Rows from block 4 of a small spectrogram flow-matching model, named by matrix and row number. Rows with one number belong to one neuron. Each number is 50 + 15 x the weight over its row's rms, rounded and kept within 0 to 99. All counts start at 0.
Before each neuron's rows are labels from the 100 clips, of 14848 (inputs lightly noised), where the neuron reaches its highest value: "peak on" is the class under the peak. Only what is clearly more common there than usual is listed. The data: drum patterns on synthesised drum kits. In brackets: how many of the 100.
# fc1: MLP up (model.blocks.4.mlp.fc1.weight, 1152x192), inputs 0-191
# fc2: MLP down (model.blocks.4.mlp.fc2.weight, 192x1152, transposed), outputs 0-191

peak on: kick (62); rimshot (35)
fc1.560:47 31 35 42 41 65 56 52 54 70 78 66 24 50 12 58 46 66 50 54 65 47 57 33 33 22 25 43 30 25 38 40 47 65 50 65 94 60 42 49 42 60 38 37 38 74 56 83 55 38 53 41 72 27 58 39 57 44 49 62 43 77 56 48 82 43 66 57 48 30 65 48 58 64 37 58 46 57 40 35 56 25 42 42 37 56 52 15 50 37 44 60 46 42 36 68 50 64 60 70 74 46 63 53 35 58 61 75 70 34 64 36 43 42 72 47 59 59 54 35 30 16 53 54 54 46 42 42 61 48 36 49 47 39 48 33 40 20 58 64 68 32 34 47 46 29 41 47 55 63 67 72 58 62 58 49 61 42 40 32 73 32 47 45 29 36 30 63 62 43 37 77 68 61 57 61 59 16 68 59 41 14 40 26 50 68 66 57 47 20 37 32
fc2.560:68 82 58 45 65 64 72 47 56 29 46 38 35 35 56 37 49 45 38 47 61 48 23 64 43 65 71 48 60 40 60 24 22 33 48 48 50 40 53 79 51 38 76 50 73 69 38 44 66 60 50 32 53 36 48 44 56 38 39 33 28 41 55 33 46 47 52 40 43 72 52 37 34 45 40 46 54 35 40 38 75 65 39 72 44 67 52 51 31 46 67 45 47 31 48 75 36 52 26 15 73 60 59 30 49 29 48 67 59 62 60 53 54 46 27 72 44 37 43 63 64 56 56 73 73 59 74 55 61 36 55 36 29 43 87 31 32 27 37 39 55 65 48 49 49 54 54 57 52 58 51 21 53 09 42 52 30 32 34 65 69 53 31 45 76 24 36 45 85 43 42 67 63 52 44 19 17 24 40 71 48 65 59 34 72 40 53 62 39 32 55 55

peak on: kick (44)
fc1.149:72 75 67 63 57 45 44 64 49 15 23 35 72 27 38 40 38 67 73 53 48 28 50 47 53 56 53 41 60 27 37 46 70 39 55 65 58 32 47 58 51 70 70 29 50 33 66 40 42 33 77 45 31 42 53 64 59 47 45 26 56 12 62 32 43 37 26 71 90 21 48 60 38 54 48 72 65 70 71 63 43 75 72 49 45 48 60 64 59 50 41 47 59 44 68 55 55 56 51 38 59 48 43 64 39 53 51 25 64 73 49 51 27 43 83 66 42 43 44 58 51 53 25 49 30 35 34 67 61 32 67 51 52 49 31 39 68 53 14 42 49 47 53 54 23 62 11 49 58 61 68 54 64 34 48 60 58 32 35 20 54 26 59 38 54 75 79 40 30 41 50 33 37 51 65 51 66 50 42 72 46 73 47 50 39 62 72 59 59 34 40 35
fc2.149:54 72 50 34 58 53 40 34 60 61 55 56 33 46 36 74 50 64 59 35 55 55 78 39 45 40 41 32 31 42 38 36 41 24 88 60 77 67 46 36 58 63 55 50 70 38 56 28 28 84 50 55 79 47 17 46 52 64 39 50 32 44 65 39 47 49 48 77 41 48 47 47 57 46 45 62 41 25 49 35 36 36 40 46 40 25 78 75 41 46 48 73 46 56 39 38 15 21 34 88 51 76 33 47 56 51 11 11 54 38 34 75 40 58 48 74 34 85 45 53 77 50 19 36 43 61 69 44 71 60 44 58 40 58 44 29 53 40 46 42 47 68 66 53 52 49 41 40 53 31 59 54 42 26 41 53 56 61 37 66 45 56 64 49 27 43 52 48 39 58 58 41 62 55 46 61 79 63 49 48 51 23 55 34 35 68 48 51 60 69 30 64

peak on: cowbell (28)
fc1.375:79 45 23 56 55 69 59 19 39 37 60 52 43 31 48 65 61 14 73 62 53 18 57 44 49 54 51 68 37 38 57 45 48 47 64 52 43 64 31 38 38 47 57 83 48 13 45 22 59 37 56 71 64 43 91 37 61 38 36 40 61 78 44 43 57 53 38 04 71 62 42 63 55 31 53 62 57 65 41 73 59 42 46 63 38 71 40 30 55 30 51 59 90 47 49 64 51 53 58 46 64 52 70 29 42 25 62 40 52 43 60 58 46 62 64 66 46 45 54 47 50 59 57 26 53 44 61 39 37 63 46 44 36 65 34 52 39 28 49 64 65 51 79 43 48 35 24 30 38 60 54 63 68 51 47 55 58 35 70 50 87 70 60 78 51 71 41 68 53 15 60 56 60 44 59 82 44 55 39 75 51 52 34 48 59 65 58 75 37 60 54 50
fc2.375:80 72 62 50 61 38 56 59 42 47 38 46 83 71 58 40 52 44 71 43 68 45 28 38 54 56 63 27 47 40 52 79 55 37 51 72 71 28 56 41 22 47 34 55 52 53 52 53 68 58 29 41 46 42 28 61 58 57 43 59 20 44 57 79 52 24 20 48 37 59 29 33 33 65 49 29 60 66 56 46 12 34 45 46 56 08 47 49 32 55 60 63 52 23 66 36 58 61 23 50 43 50 81 44 54 43 50 67 44 52 43 55 71 61 38 34 49 43 33 52 36 52 54 43 65 47 55 35 22 26 23 56 37 51 70 49 72 34 43 43 39 29 71 46 78 55 62 13 60 41 36 62 33 32 74 31 40 76 47 61 36 36 57 43 71 45 46 40 43 78 51 59 76 35 28 30 48 43 39 35 60 48 24 41 64 56 61 53 71 48 49 67

peak on: clap (38); closed hi-hat (32)
fc1.275:38 50 51 38 41 64 47 60 36 52 50 45 35 81 53 65 68 54 51 54 67 50 44 37 39 56 35 48 41 50 49 53 82 58 69 38 49 67 38 44 70 68 60 50 77 42 27 54 71 30 51 58 70 47 63 59 59 49 22 17 42 66 62 33 49 21 59 85 46 45 69 50 16 56 66 51 49 67 39 51 55 40 57 32 58 35 46 31 34 22 52 78 75 64 45 36 54 37 37 67 30 62 57 48 57 39 56 46 27 77 44 37 44 63 44 55 41 28 28 48 25 57 48 29 40 62 34 24 74 51 45 18 79 69 25 75 33 69 62 53 53 77 62 62 29 34 81 18 58 66 53 42 59 57 47 39 51 68 55 27 65 45 57 57 69 77 34 64 58 37 55 37 62 51 60 40 31 50 33 22 53 39 57 26 64 27 44 53 53 47 33 37
fc2.275:45 43 64 61 40 58 29 84 57 43 54 29 46 42 69 40 52 34 41 57 39 70 61 49 50 33 45 20 80 62 42 57 52 41 46 66 53 56 47 68 54 52 41 34 24 53 72 63 39 15 42 50 40 18 63 38 54 20 42 55 50 40 72 59 39 55 51 43 83 72 35 50 55 31 46 42 57 55 62 51 79 51 54 61 83 72 72 49 61 50 59 66 68 31 52 59 50 37 28 32 56 49 47 39 35 62 36 30 70 54 35 24 59 36 62 37 60 56 35 36 29 72 70 46 72 50 57 61 64 53 67 64 55 28 38 77 35 76 42 37 65 58 46 44 43 56 67 51 49 51 48 66 30 61 21 32 45 52 47 49 58 87 46 55 65 63 51 80 85 45 50 42 31 58 71 68 62 24 58 45 63 79 36 26 35 79 65 57 72 66 58 52

peak on: rimshot (29)
fc1.497:63 53 49 47 59 45 74 26 58 74 42 41 40 52 30 55 44 66 70 47 59 51 45 38 48 34 49 53 43 19 57 18 49 29 54 48 52 73 44 52 48 48 49 24 61 66 30 22 21 45 67 69 57 57 70 56 72 27 54 51 53 36 81 63 33 66 54 91 66 40 63 47 71 61 45 62 57 64 39 19 60 63 42 65 53 52 33 48 26 29 65 60 67 37 63 39 24 57 46 26 30 52 53 24 28 38 71 66 41 53 66 67 47 61 34 64 25 65 50 70 61 51 35 65 49 36 48 70 31 52 48 57 29 61 44 35 57 59 46 75 32 43 52 68 21 32 65 48 37 47 58 61 68 59 46 71 40 49 44 41 45 44 78 41 66 45 78 34 39 49 60 37 37 77 50 78 27 57 38 46 59 32 37 25 14 46 54 74 57 54 51 23
fc2.497:84 42 61 52 47 41 45 65 53 29 16 87 74 87 27 56 46 63 37 45 50 42 68 59 52 54 33 62 34 51 67 53 56 73 50 42 57 65 18 23 50 49 51 58 40 80 58 42 38 67 61 25 55 52 43 46 37 40 58 53 24 34 35 35 38 55 31 72 71 72 70 53 39 29 67 35 61 58 47 54 55 45 38 68 52 48 46 21 38 79 23 56 42 57 45 61 57 56 56 53 60 49 51 71 43 28 56 64 56 33 42 44 36 48 48 42 43 28 45 72 54 14 39 67 36 34 70 49 33 50 29 40 65 51 43 63 48 51 55 49 57 41 57 36 34 19 51 67 37 40 23 72 99 44 48 19 65 39 51 63 85 67 23 41 51 63 52 50 39 54 67 60 59 44 67 65 18 31 50 56 58 60 41 51 59 60 48 52 74 55 49 48

peak on: kick (39)
fc1.152:52 67 44 57 47 36 33 78 36 70 67 50 20 61 38 47 79 63 39 50 57 55 66 52 49 32 65 09 56 28 36 61 53 14 50 26 41 54 25 62 51 36 62 60 71 26 63 31 58 36 46 40 53 37 53 60 44 43 53 37 50 40 51 33 33 67 55 41 49 45 61 62 50 68 49 74 51 48 72 18 65 45 46 42 53 60 37 58 35 35 88 62 46 23 50 36 42 15 49 46 49 63 51 52 88 73 51 79 43 51 57 50 49 51 62 50 56 65 38 36 46 74 32 54 39 52 48 67 55 63 32 52 58 72 72 37 71 42 62 55 40 50 58 95 38 62 44 46 33 40 65 46 44 48 51 63 48 60 41 42 40 49 46 42 41 40 34 32 75 69 63 58 41 43 65 39 32 27 54 44 23 60 53 06 52 70 48 13 42 65 43 21
fc2.152:47 60 35 51 55 94 49 47 61 39 52 31 22 54 29 58 69 51 50 51 49 56 11 67 45 45 43 47 80 31 62 68 37 53 55 38 49 60 62 37 60 19 67 59 65 46 13 82 47 63 49 19 75 37 54 39 59 46 53 51 55 17 48 73 61 33 22 25 35 43 40 47 50 64 39 44 58 64 26 29 49 60 43 19 27 63 43 33 33 37 40 52 50 81 49 35 46 32 43 81 60 52 45 46 55 99 58 55 74 53 66 56 25 55 50 66 48 46 52 50 51 16 57 60 66 54 38 49 45 55 54 52 42 51 47 77 80 22 57 55 44 57 76 40 64 64 46 32 58 70 44 38 43 43 45 42 50 49 79 53 41 45 67 86 66 37 49 62 56 53 63 57 65 43 60 68 51 49 54 60 60 49 70 57 66 75 33 53 56 60 61 56

peak on: clap (28)
fc1.137:68 54 42 57 63 39 56 54 26 72 65 53 51 45 40 53 36 60 40 59 47 39 63 41 69 87 36 61 66 49 58 48 42 71 62 38 76 69 79 77 79 47 46 45 63 48 41 57 31 57 58 50 08 51 50 58 47 35 36 50 76 58 66 35 53 59 61 48 68 54 53 13 38 71 58 79 37 46 56 62 46 23 63 48 76 70 21 61 37 71 44 33 37 59 46 43 63 38 56 79 66 56 71 61 50 46 49 79 49 61 40 80 82 39 57 57 62 48 69 38 33 54 57 51 53 44 34 49 65 30 32 35 34 49 51 26 47 66 39 45 44 28 40 82 43 43 59 46 47 67 60 77 31 57 55 65 43 50 63 44 47 57 25 72 38 36 48 45 73 52 81 11 46 60 53 59 59 46 37 25 24 57 57 78 47 65 56 49 33 32 37 41
fc2.137:52 55 39 25 22 48 36 55 34 47 65 60 61 75 34 71 48 56 45 45 50 57 56 32 53 39 61 53 44 50 36 60 53 61 34 34 30 26 36 57 29 45 30 67 48 30 97 44 63 39 66 67 39 54 86 61 63 41 45 42 58 44 34 51 61 32 52 23 48 74 65 54 81 23 63 51 48 45 31 00 61 43 44 48 59 60 69 61 46 75 53 25 53 52 53 26 30 42 55 36 28 71 59 48 35 52 43 64 52 62 59 86 43 70 61 43 50 50 41 69 41 38 43 45 71 42 53 51 35 62 48 58 55 51 59 74 67 30 52 45 54 20 48 34 57 85 46 63 55 44 60 43 54 51 56 34 61 38 92 88 42 54 63 76 35 75 44 48 69 50 56 25 41 64 29 45 28 44 50 72 53 45 61 50 56 54 64 54 59 66 59 62

peak on: snare (50)
fc1.219:63 52 41 14 24 46 67 31 43 51 41 32 41 38 58 50 53 73 14 43 48 46 64 50 31 76 33 56 36 40 61 52 60 79 75 46 74 47 56 74 14 37 38 15 39 68 35 52 68 78 49 30 40 45 58 54 52 48 31 34 55 27 63 47 30 70 45 37 23 50 28 52 50 18 60 44 55 44 64 44 55 53 84 67 49 31 52 58 68 66 44 60 40 65 49 39 46 42 38 53 60 45 33 40 56 38 59 52 56 66 50 32 46 81 53 66 53 38 61 35 54 18 48 53 26 68 51 47 56 25 21 96 49 65 61 61 28 36 68 60 67 40 35 42 63 47 47 36 54 28 43 81 63 41 63 65 31 31 58 38 41 18 55 59 66 48 46 45 65 49 35 47 62 52 68 48 55 84 42 50 56 68 52 63 63 49 41 45 53 45 29 51
fc2.219:69 56 50 48 56 81 72 60 26 48 54 80 74 49 52 57 28 38 79 65 15 48 56 53 16 79 43 28 47 37 56 39 47 74 27 68 43 33 57 45 18 24 58 60 42 63 29 49 55 21 50 51 62 51 55 58 59 56 45 52 71 56 70 56 70 47 24 38 49 31 48 54 75 49 72 32 68 68 28 42 47 47 63 53 33 17 57 57 54 24 30 46 66 56 25 56 54 56 65 37 64 51 48 60 34 45 45 36 41 29 60 44 68 71 51 28 66 65 65 76 63 60 42 61 43 70 52 45 10 56 60 57 38 64 46 93 27 81 34 57 76 41 51 31 44 52 61 53 58 50 43 53 51 57 49 37 23 63 41 51 71 54 33 48 60 73 18 43 56 55 58 41 49 42 58 71 51 54 38 47 67 56 27 40 50 44 48 50 43 38 45 66

peak on: cowbell (46)
fc1.90:33 56 31 54 75 55 59 77 55 59 35 73 79 27 32 34 63 42 71 51 31 68 50 54 38 33 27 44 35 45 49 46 30 30 60 72 41 66 34 48 56 58 41 60 59 57 51 30 40 56 69 41 67 51 47 70 46 39 54 22 58 45 54 54 39 27 66 41 50 57 64 77 40 39 56 41 26 53 46 14 43 66 23 48 63 67 55 40 56 56 36 76 41 50 36 41 55 49 33 12 44 86 50 46 44 62 72 33 59 66 53 15 92 34 34 51 61 69 72 56 31 45 64 39 63 38 63 68 64 61 44 69 31 75 75 39 49 67 59 58 24 69 70 26 45 57 66 47 43 42 64 63 54 54 46 42 29 53 59 62 30 38 62 61 71 50 57 31 58 58 50 47 50 77 69 59 79 62 39 62 38 30 56 55 73 36 66 47 62 41 29 55
fc2.90:24 41 53 79 57 40 34 37 79 47 39 41 73 62 36 63 57 41 80 49 57 58 75 75 50 31 87 55 69 53 36 32 62 91 60 25 43 44 43 83 14 42 37 42 38 60 55 50 40 34 38 62 74 80 39 74 23 51 77 47 53 72 59 70 41 66 85 46 53 33 48 49 29 51 63 16 43 46 56 56 43 33 65 47 58 90 51 44 53 46 45 56 41 35 55 52 25 43 39 65 75 41 90 58 47 65 13 64 52 46 60 39 58 62 67 54 42 69 42 56 33 43 37 52 45 50 58 45 42 53 57 44 32 51 55 31 56 62 49 28 45 84 60 40 35 56 41 49 47 52 42 40 55 59 57 69 28 47 80 39 69 38 45 37 61 48 55 57 60 55 43 40 46 26 53 65 64 53 35 40 58 30 31 47 40 49 46 49 45 61 57 34

peak on: rimshot (79)
fc1.37:36 64 21 52 54 47 60 44 83 49 84 47 57 48 47 59 46 45 35 47 47 67 57 29 45 53 53 49 51 86 89 48 56 49 55 56 46 21 20 49 35 54 32 45 35 40 56 17 62 56 55 48 61 50 59 75 49 42 40 66 49 48 57 66 32 40 31 53 44 57 29 33 52 70 44 49 73 14 37 51 37 57 46 50 67 50 77 31 51 24 43 67 37 28 36 35 63 63 44 41 61 36 74 57 49 28 37 40 27 67 51 31 38 52 60 77 64 50 45 29 59 47 52 39 35 75 39 63 36 39 38 62 39 46 70 49 78 57 69 58 66 36 39 34 84 43 54 36 49 42 43 80 67 44 66 70 67 44 40 45 59 33 60 15 53 70 43 36 60 53 44 60 52 63 53 29 52 35 26 61 65 51 24 59 08 36 54 57 39 58 16 41
fc2.37:43 28 52 38 58 49 22 66 46 48 64 44 40 46 46 59 75 62 55 70 26 79 37 62 60 54 53 38 65 53 48 58 63 53 54 68 41 46 55 60 57 38 43 58 73 62 56 32 45 40 68 41 53 82 44 62 20 18 42 53 38 35 35 62 39 74 43 84 21 14 30 29 31 42 47 37 83 51 46 74 50 86 61 62 65 22 48 57 29 55 37 48 41 52 38 64 49 65 73 50 46 17 70 47 31 48 56 38 76 39 62 58 36 63 33 50 59 59 50 11 53 33 28 34 42 55 64 34 70 60 46 50 32 69 49 78 48 54 41 73 71 62 31 70 48 52 67 35 61 50 55 40 62 42 61 53 31 39 56 39 60 57 59 69 59 52 58 61 73 61 35 26 65 45 53 75 34 33 50 51 30 55 26 52 28 52 32 67 36 61 67 38

peak on: clap (25)
fc1.752:63 33 36 75 06 38 44 21 67 43 45 46 80 38 37 50 43 46 53 48 32 57 29 75 54 41 19 27 54 51 62 49 38 82 31 45 49 53 67 56 53 28 59 65 33 51 40 46 53 54 48 43 41 43 29 45 12 63 27 43 29 42 61 50 40 21 38 40 34 66 51 46 31 55 46 54 74 65 59 40 42 62 55 41 34 58 72 34 48 43 61 64 40 40 44 11 35 74 59 18 64 69 44 28 26 54 50 38 65 53 37 55 33 63 59 34 80 38 25 30 55 61 65 49 37 60 54 47 34 26 40 61 65 54 52 45 42 57 26 45 40 58 32 53 25 48 53 58 60 77 56 19 46 61 47 25 60 49 46 25 61 43 57 63 52 59 58 45 85 38 73 49 21 69 60 51 46 38 40 34 76 41 45 59 31 34 60 52 63 75 40 42
fc2.752:40 69 76 45 16 64 35 37 45 48 59 38 49 31 56 40 49 28 24 31 56 44 52 49 44 41 59 54 55 54 60 30 29 27 38 67 54 56 44 72 63 45 53 77 61 53 63 56 19 84 71 67 47 56 78 48 43 48 79 25 31 57 41 54 29 46 62 62 59 67 45 51 54 37 42 78 49 45 70 35 75 36 62 53 70 38 61 34 43 65 51 55 49 34 53 31 66 52 44 61 61 52 50 60 35 49 61 35 34 77 56 30 61 40 27 69 43 46 39 21 65 41 36 27 84 37 89 24 66 55 39 41 71 72 33 77 73 68 53 60 48 33 44 60 38 65 55 57 45 36 82 63 53 52 50 39 51 63 67 26 65 52 53 51 60 50 51 46 54 78 52 59 61 43 15 28 45 45 51 30 21 46 27 55 40 64 43 32 70 60 66 41

peak on: kick (67)
fc1.535:56 68 54 53 45 64 53 25 63 50 61 56 65 51 30 42 84 46 68 82 19 59 58 44 66 63 57 59 62 53 71 32 55 41 65 42 29 30 41 52 51 73 18 42 45 62 45 36 61 38 73 49 60 40 58 42 62 39 45 48 37 38 46 59 47 40 50 46 53 55 78 51 47 62 80 58 51 53 61 36 52 29 72 46 65 20 32 53 20 43 72 48 37 19 39 45 23 61 62 36 34 56 41 48 68 69 28 41 45 54 70 51 30 53 82 38 30 57 60 57 39 78 47 36 35 61 54 29 72 22 56 56 71 44 67 72 17 35 24 58 47 14 52 62 51 73 58 50 39 56 69 29 43 66 56 30 47 47 54 45 54 79 64 54 66 67 55 12 58 36 59 48 54 31 55 20 45 29 35 39 52 53 37 54 74 37 56 47 68 28 46 48
fc2.535:26 51 42 32 63 65 37 42 60 48 61 41 31 59 44 32 51 54 87 31 68 49 61 50 51 35 40 47 50 54 34 54 55 52 54 38 55 24 71 39 50 35 65 47 41 45 51 60 55 68 20 66 48 34 50 49 38 66 45 07 42 50 34 73 33 34 63 79 50 63 63 44 46 31 43 82 46 80 31 31 19 61 41 57 72 04 34 48 51 58 38 64 55 21 47 60 47 48 56 43 69 71 60 52 50 48 53 49 45 33 27 50 31 30 42 54 59 55 43 27 58 39 66 44 45 55 49 37 20 78 47 62 48 85 53 17 53 70 46 53 81 43 52 50 38 53 79 50 61 90 47 48 50 64 37 39 55 18 65 60 57 44 26 35 73 42 46 35 24 42 46 43 51 51 47 50 44 55 53 36 29 37 56 54 49 33 46 74 65 18 66 39

peak on: high tom (26)
fc1.764:52 39 38 49 62 64 51 49 56 21 74 37 28 43 56 40 55 71 37 36 12 62 44 70 43 25 76 58 49 47 51 46 53 56 37 57 64 15 37 70 54 61 68 53 41 39 63 53 43 61 60 28 49 54 38 63 46 62 83 63 66 58 64 51 59 62 35 28 35 46 30 63 31 79 46 67 38 67 62 29 50 45 31 59 42 32 31 65 50 53 46 45 85 55 43 42 35 42 43 38 37 24 41 35 29 69 46 40 56 50 42 39 54 31 47 46 48 29 42 22 42 25 64 39 55 50 57 20 65 54 76 47 67 25 68 49 45 72 56 58 60 44 30 40 16 23 62 32 12 38 72 48 78 56 46 71 47 35 54 39 37 92 36 42 30 69 51 26 60 27 47 33 38 32 54 62 47 52 58 33 44 68 44 57 48 49 75 48 45 56 62 35
fc2.764:50 54 36 49 79 33 58 74 57 50 62 53 61 31 47 75 49 74 34 58 65 34 48 43 57 40 53 46 65 40 57 29 30 51 63 33 29 50 71 10 33 55 47 54 53 23 47 73 30 39 61 43 61 13 77 56 69 61 55 43 20 32 49 46 48 57 45 67 36 90 34 50 48 74 32 42 45 55 41 60 70 32 48 44 56 52 55 44 53 57 40 57 54 49 51 52 35 82 51 44 43 63 42 72 54 47 59 66 65 37 54 66 21 34 40 25 72 67 25 54 61 39 42 56 66 31 47 45 42 52 36 54 60 29 54 32 27 74 58 67 42 53 84 52 47 43 47 16 52 48 62 41 47 56 54 40 69 44 71 69 52 55 39 56 36 55 52 65 64 58 76 31 80 48 79 39 40 42 81 60 53 60 23 51 29 36 45 33 84 78 44 71

peak on: cowbell (43); rimshot (29)
fc1.5:67 46 20 38 62 51 43 54 48 45 50 54 69 28 33 23 51 47 59 61 48 41 57 36 63 56 43 75 58 62 51 26 49 62 38 50 70 55 42 32 20 74 51 54 58 74 55 19 55 53 41 48 37 41 41 24 64 25 51 29 38 60 43 57 36 49 44 48 30 62 58 73 43 28 51 27 47 50 34 45 38 40 24 36 31 75 07 50 42 38 36 32 72 44 65 39 57 81 82 38 45 66 38 54 56 54 46 83 25 43 37 36 44 56 35 35 43 41 34 30 63 46 66 45 53 42 63 24 48 72 45 29 39 68 37 39 38 66 54 73 32 62 40 76 39 77 57 61 77 59 35 44 73 63 40 39 39 43 25 37 18 81 66 40 64 65 49 51 53 42 54 48 40 37 56 73 83 59 75 48 39 69 63 35 57 67 52 65 45 49 55 60
fc2.5:32 55 53 75 65 51 14 45 61 35 51 49 73 42 44 44 49 54 46 44 48 12 56 53 41 51 65 66 38 60 25 48 45 40 52 33 40 42 52 63 55 38 55 54 45 67 37 80 55 70 58 51 72 44 67 60 67 56 40 55 50 41 72 29 55 43 38 13 50 36 31 58 52 49 53 84 47 57 64 46 87 60 37 42 40 42 63 60 26 27 44 52 45 57 56 37 79 55 62 56 58 44 43 43 50 67 50 48 54 55 32 58 60 70 63 14 39 64 63 67 79 55 19 26 43 45 56 53 43 48 51 71 38 37 36 29 34 58 65 47 52 37 82 40 56 54 67 53 57 47 29 69 58 51 49 30 36 53 34 16 47 39 64 53 75 65 41 18 75 61 90 43 58 37 39 98 42 55 43 26 54 76 42 44 57 26 52 29 61 61 40 39

peak on: snare (53); rimshot (28)
fc1.333:62 55 25 48 41 64 73 16 34 20 75 67 47 54 42 27 27 80 21 41 40 57 73 39 61 47 35 56 45 44 51 37 66 52 58 63 71 64 68 31 44 70 38 55 46 54 75 49 39 45 57 53 71 42 30 70 39 20 55 49 73 32 63 52 36 64 40 55 45 41 35 44 61 47 60 49 44 21 50 37 33 43 36 45 75 39 58 34 57 30 59 64 31 49 36 27 29 75 44 48 60 43 53 66 73 56 65 34 50 62 68 56 46 63 45 51 26 51 39 47 33 44 86 64 19 56 52 50 48 45 35 76 81 39 39 79 41 31 45 58 70 70 46 42 69 37 55 33 21 55 56 34 66 37 54 96 36 69 48 28 55 54 44 71 69 23 54 41 53 51 68 66 57 48 27 56 39 60 80 39 35 64 43 43 54 48 49 47 56 48 50 39
fc2.333:49 30 45 56 61 40 47 58 66 47 28 28 31 51 62 23 51 85 65 44 69 86 58 30 36 58 58 49 64 50 57 26 68 17 39 64 65 26 43 49 38 44 50 62 79 28 51 70 46 65 32 39 58 25 57 44 65 51 56 59 55 91 53 33 45 36 59 65 41 65 78 71 21 51 69 47 62 42 51 51 57 41 51 55 66 26 74 51 61 62 42 56 64 55 69 54 48 44 87 38 14 53 43 68 51 49 56 20 82 31 43 26 29 28 58 61 74 51 67 57 61 41 10 48 36 55 63 32 39 47 53 50 39 53 48 60 44 73 38 54 56 63 56 49 28 55 62 36 56 50 40 39 35 72 24 37 72 57 26 53 66 25 38 52 50 56 42 26 53 40 43 55 54 30 49 73 54 45 62 45 59 30 63 52 61 64 54 42 59 26 54 62

peak on: snare (53)
fc1.693:54 41 81 55 56 65 28 20 59 52 58 51 46 84 69 30 40 76 39 82 38 62 49 53 46 57 25 21 56 39 35 39 52 50 40 74 61 37 60 38 29 46 52 32 54 05 45 20 58 51 54 45 50 66 66 56 45 58 32 53 34 41 43 70 32 60 33 62 37 58 60 55 44 53 50 51 51 68 27 55 57 53 63 45 30 20 48 64 44 43 73 65 73 44 60 31 49 45 79 36 31 40 78 43 27 35 42 54 57 32 35 56 55 47 46 57 58 66 80 58 41 62 82 53 43 51 65 66 44 33 77 54 23 63 19 54 32 79 24 64 53 58 46 34 37 26 42 32 52 42 59 62 49 66 56 64 60 29 48 54 54 70 33 32 24 50 60 85 40 51 76 61 50 39 34 47 52 43 57 46 66 71 40 28 41 56 39 27 53 48 48 69
fc2.693:31 69 49 78 68 58 67 47 67 53 55 25 59 32 68 45 42 53 24 24 35 48 54 48 78 48 25 56 50 49 40 57 35 40 40 67 34 32 47 46 64 50 43 51 57 26 62 54 24 31 50 55 67 46 50 59 40 77 29 57 85 15 59 20 34 75 53 37 58 76 40 40 34 44 31 49 82 46 46 41 75 45 60 59 62 44 41 58 47 41 34 58 75 53 64 66 40 55 52 58 58 51 59 76 47 54 71 43 58 19 47 50 56 56 55 41 23 49 34 53 40 41 18 46 37 46 46 70 53 59 23 69 67 60 62 57 53 34 40 71 37 46 55 51 58 57 70 95 37 42 27 89 77 62 48 47 27 78 39 73 34 53 65 52 46 50 41 43 67 49 57 51 46 40 76 37 39 42 54 51 58 59 58 61 49 79 52 31 11 59 43 48

peak on: high tom (31)
fc1.514:69 53 65 80 43 31 42 64 34 39 51 36 61 65 39 42 91 53 67 69 54 42 53 65 47 60 60 70 57 64 66 53 62 64 40 69 46 58 39 75 79 50 63 67 65 50 18 57 47 45 59 61 28 33 44 36 68 53 78 67 48 46 47 68 55 54 65 47 25 69 13 78 47 24 40 60 54 45 60 53 70 48 54 69 44 35 60 70 57 26 12 55 20 90 48 54 46 32 25 41 58 35 35 46 79 60 61 64 49 75 60 41 46 74 66 39 55 64 45 39 58 39 48 62 72 43 38 56 41 50 54 65 69 52 41 53 65 61 59 45 62 53 51 40 79 49 37 41 59 65 52 63 48 54 39 42 30 74 36 77 64 64 64 81 71 48 53 55 83 42 47 53 46 66 67 38 56 25 65 57 75 49 37 66 74 52 30 57 33 59 51 53
fc2.514:72 75 42 61 48 74 53 46 54 60 62 63 59 48 41 50 57 71 29 64 63 36 56 48 75 56 27 44 39 51 34 41 56 32 19 44 56 87 42 54 32 26 48 70 80 26 48 69 66 36 54 65 67 47 36 44 60 39 53 58 67 67 42 26 91 85 60 51 58 83 37 51 61 50 52 62 40 32 46 01 66 38 50 44 38 37 58 49 54 43 38 19 32 57 69 70 52 46 45 58 45 67 56 47 74 45 49 38 53 37 60 74 52 63 43 54 82 56 26 39 42 64 53 61 50 34 22 42 61 65 28 43 70 68 38 51 28 55 41 54 46 57 54 24 45 63 63 14 55 62 40 54 41 55 68 38 62 35 41 43 40 62 64 49 24 52 37 39 59 59 59 44 57 66 26 52 43 52 69 48 52 24 47 51 71 90 29 68 52 62 54 55